python train.py --drop_path=0.05 --beta2=0.999 --merge_dims=true
Rows from block 11 of a small image classifier, named by matrix and row number. Rows with one number belong to one channel. Each number is 500 + 40 x the weight over its row's rms, rounded and kept within 0 to 999. All counts start at 0. Numbers have three digits each. After the name is the row's rms in percent of the matrix's.
After each channel's rows are labels from the 100 images, of 14976, where the channel reaches its highest value: "responds to" is what is common among them; "patch colour" is the nearest of a few named colours to the mean colour under the peak. Only what is clearly more common there than usual is listed. The data: rendered dice on a table. In brackets: how many of the 100.
# convs1: 3x3 conv (model.blocks.11.convs.1.weight, 192x192x3x3, each kernel summed), inputs 0-191
# convs2: expand pointwise conv (model.blocks.11.convs.2.weight, 768x192x1x1, transposed), outputs 0-153

convs1.28 090:441481474524495433550479443498547507467500525530530547465551518462467534494432429533488535564556538430459476473526555537581497514542501573488519519451572518494498489546501491437537464531538476462574492522553480511457478511497452533478510496572513540457518554462511501540532520414527461486597531543519529462539518465488489559523492419435544521541560528543548523517476571531435514426562455446498508471486567559549545447548473471510517558496489549543547462471562504522526545483528528474484465551561518524456547461490573556486491477510463485540543553476433448451449475511508503436
convs2.28 101:418436501556539490425516508501576537465448468457472485500521555473544527552500501507534500484475491550496491448456482508487476453521479442469438526524483558456474488456503524554520522522528497491492530420451499517447440535543534459489470570532442571430491484565364489511568505554490501596505470485529526474515472509458514472498483537476520503494448488469508436534536478536463497513451519486463481515536505527450474437458543541492477493573525474464473548462446500
responds to: six on top (62); white die (43)
patch colour: black (29)

convs1.62 105:546476520487498478515475433475429467451548516446488452493487504470424480453511534484487542492522495472516482481517458557465526523472436444495490401494503457540508469472476436454474459550474427501489501514565488504477439559443487435502437487504473465456479509494497537457486457458461456581476504525582434569462453575533477463473481569462465478477474486490462510432470431434440571406458473486475504503526509492541535494468452422494509432535388442487485441403498503452507489504483505527436476476469500476496494514483492467486515507568469489371476495467528475524476483557531448495
convs2.62 086:548490583535467527538485469549581530526483553401465483500477464513482537450492427505568523497448488523541396475484456509536477513515467513568478499472540504509519475442545494508491495417526462491515520514442444503479510467524486467505517478488558525445508544452501426559568500404457539522555463494576514487534545586449499450507474438470465528500498529514536453558501504463477443481500484446580503514491489483449440517502577539541465523547456534518465500521476484
responds to: six on top (61); white die (44)
patch colour: grey (40)

convs1.182 093:520493456533517549454563538581598492516536525556553498483473481486448493568497530557564491552487505485491485520529534553468562442492519499541504604427511495569508500508504500455566515538493502519504519509470534443540525465542503517471483562585476542556604459478453492481473582442558535531483536458482456516503459479518484534510498452486501530532513569531520445517544557499607494547503531513487516567524507471540469552481500505560535472465545477437537479425437479489487566481523525516501593480487491527477568511517553521522519523472515555445510610488520458433517481501571464471
convs2.182 094:505526577445513539469476485498552508444504506539564502539494469462500590549502581536441522501460594507479503544537467542614538546524480531434515537478500488509491501466550549581475497486549513476437541449482555515504502437482557497406465518497548463525510599496544561475519488543530557528497462523541475516424470537532566455401552587486521505536492586522455527488527495548474565558576561452503520505553556480512528483593528543490537545513544508502503587523523470
responds to: six on top (63); white die (43)
patch colour: black (30)

convs1.153 114:497444467502497591492478476492413411512460517519445457471445483438458451439490477543502469473494478487518418548464451480482458435516484468471470497432477500506473465484487403472446445428527459396452505492447419426433466438443386455540517577476540471510498469553532481496499438414514459456492455496467466479473459492502539517484532472398513441446500499528456539502448486499475515501451503505443452467446483502495489461478505510500465487503479528486536439507478517474443499469457455483484485483495534499456499433437491470474472526524433443496453502527498439493458514546504423499
convs2.153 096:468541489559527478536505485541468522528520526450515586515495462433462536511435452593467451509555576454516534470609487519577529553510493507532537476562456546503503529484530534546502548579518453512468535436518493504447501503519439472545487528511490479553507538477475506426512449569488523505473468435516518514443503563514491479520489501469433467516432504444497505476500508596478515524446448504518512479532492448427513496518515518488529469543458536501521531585466504
responds to: white die (42)
patch colour: grey (40)

convs1.66 120:460460510461446439568462484490447446478513428469502519479521495443488537413517420548532497510480424432500430485483540562527501537466451494494521507510516530491502464447552475457531489524532424456494489460475491447403521477519502499515465513553535534521495517511444505467507437451484482528466479478532477549521475552457582539465535485443511502482486514486467468490368511523414495377466389514458551494490533489538503520488519537522502454492397555506529457441505518445516495453457529460456468496432484551555517521529525489470529554508454427453465498518496423522542489524485454485
convs2.66 104:519445508484514482511520469527529503458535458491509573468495502493479439443534514478556483478493483491543559523550438492525535523500452497473540490511576482469531490487505490492516423550476476527495496453461472489393616500533495542584510495501540475444516462457435468491485442501479611525493552525438475526555524500507476485505585512467500502498492550531522505486525493438424498510455511468512459463515579473512537514527480432518503500439504521539423463498511464
responds to: six on top (64); white die (45)
patch colour: black (29)

convs1.25 094:529440581526488514514550511548466482514447489515486474468466496514540502432533508528489545463479532533476503419510548491527447535515579501583511506471511506534543475527525524563529514434484530468442485501527532507475508474528537497526475509567485467522481526454521558470484484526454455488484555484579526472494572524436416537544413366465527458518527512513480469484596454463546472553496527522581475447511538552472524542417503489564543519576525522573522545513559475561517499463377530503559536478494493518510492485433489455501425485493474533508465490510519581478483503449548493451
convs2.25 109:495534485520453524506462571497460524491527467384531564462509488507484502472504478513543491507504475538450483504508471487473552478526452539476410466516518491521457490549483406496520457494521443510487446449458485481330478543493501538490514506470514469473535415505406574524473488494512483521458478533530528471538494487485474488511482497535491409497541445450507530568473461509505448525568439424535464499480410488498477492543437458508531513443506505418549502445500547
responds to: six on top (65); white die (44)
patch colour: black (29)

convs1.144 081:441488493455708513498454551545523508502521465514506498573474531490590500535537511522590512566401443519518463494511489495527468437495569529431540554541501519489458460425508491591471522497463475518492528468476560487469478482422498478478542467546487510524474505513549516517503544487426483549591487496534454387425564555500526493503539563472524521516445469528551530509500500495525501461496505470468487495536485516449443433511527505472521523480500503514511466444510518449492494491489535528494481475494508500486477486473529497532537546481460531485556514477474445472585453519604488514
convs2.144 101:447516561522514469467469545523500518502485533444487470503513447599464490519477482474466526496426475503444509493562486502504525446515511440500478535441491445541538535467521530530592588585533487496573481494499491442473479463511469529426482466510468503490460518477471404475510466465468496513537472460517455509499544487514541472437487492533525566559537518449477452485465522520483461497469551480499509404537501550445519477497526533548512479463454462512517516451456513
responds to: six on top (62); white die (44)
patch colour: black (30)

convs1.123 084:566525496443495472564490520527583503490556467509480533503461523446492526434494560556490523569493526479480520543521523525452449464448493540473522517518496469481526520520473500505512479545492479423598558565509435553488514517472437485536480533544508554465564502500468517432547469468506498527471502545527449507541455504428431500497475469463556546510541638539512493508469469559465471401545520477462482521485508493498558518549483479493591504432524503546552544491558444537503523503507505444538457489513461534534465545527571477551484571558478543520551515543404523516584457507511578489
convs2.123 107:550472538500541550445483504509483460427512521509466437510455470523480425495485483529459514452509454490499557433583416374500468492523470515458451523478451446432506494471483526464477479400569522449587536489527486512522552535492470520440499561544450487464493517508519495555487454466430575515528514430562592467564483491478529417504539494534489511466447543520491456564500502426484476512459503445608505451511446449501502490488548512465494455498459562456389480567555408
responds to: six on top (62); white die (44)
patch colour: black (29)

convs1.1 117:472494498463464466475406470542472443460505470538482440522523473423495533427465438493463533469466505397548363542506490545498523470542525431492457488541474432502546459499434456473455484485523423521455548517509535475431546545489466450533461496472530416456535488444568524440553489375509418501518485454507502497464485515527496532484534510463538446506439456456472484428427513497428536494444491504477561524483537495535513517458532539471533453495442506500494492468524452440498499527430487478455462512496507518475474538443493476491510518508452524497418477511476453479474514454507480430
convs2.1 100:418493512485450531484466503503584538448549508472528468514486573530548568475479508514436492559474474509448499505522484461507435562531466504503384540584574476511448538511476485488521488440500521488513508565442517564546542443460518483538437473542565502516479504558504468525507551456511507531538544531489479461502540589474419520543561485535538521455551539544540487542556485477439517499515520504439480511513465475404600502504506496529523499462472535527508500479537532
responds to: dice: three (63)
patch colour: black (29)

convs1.163 093:522512417572468476507440465546447410516544522471477494510514502468500522486479454536420471466543406450517447429477466466523395501531458503499513443506467496481475475501413445450531503455459447535505499547440439496551408460496433447493506538534537472502538535508417514471422469478500529464463480492495519447427507464455481530481498535542533445472483541471433428490488457528526538442443436489426507550416477455519505498442505499484501522559513479529443424510442548486493553473527443488479483530437489523498450579479491465509534487505445473432500526506476504534491532456497462487
convs2.163 086:489495409571481498518517513542508421530531490502546521521506478549479505508564504476530572465508519466518514487482489451479493466502555514533472426486468565455476526441516492444468598471477476522431539506533473560502482465523480474411508484525553519510493573509466513461484516494512504522492555480518496555491551510496489508486549490528441545534573499566494468463521437536480490449503575549525556467539539481506483531597512539523464532478482553518428539516434522
responds to: white die (43)
patch colour: grey (41)

convs1.148 108:552465477492452485443503519513456442509536498467503459466448426468453540544459461554502521423448407447517465506487539583506496466506486494484455425485444431558559462463525458440581494464400478516529571512561457426449418499496475416537460533476515478541489468500553546521450445500544473478478492523446520485515551549494502475500451552543505516603493450527434534517530492472543463494499515523435499491472465518524496505417497499496489488529482489462455521549490541459471470444588451516479474453513470484521504507487494468412489537520459422452474483528448467526481501470501486594
convs2.148 095:509513507508587531482509524438468496539519466559457523528486481502486515537512573504521507503516445508486553531512514549503499451501443448518531494511498490568427558470537506488539407517483518504384508516514542486433513502485469483517497514499514506504543526479498543483504502541534566464534527496510520487446456545515566480480473549434484542497510552527487530480477488549526512573526484521553422468541508480524571500528501492452516499448488508557505533546489544
responds to: six on top (61); white die (44)
patch colour: grey (39)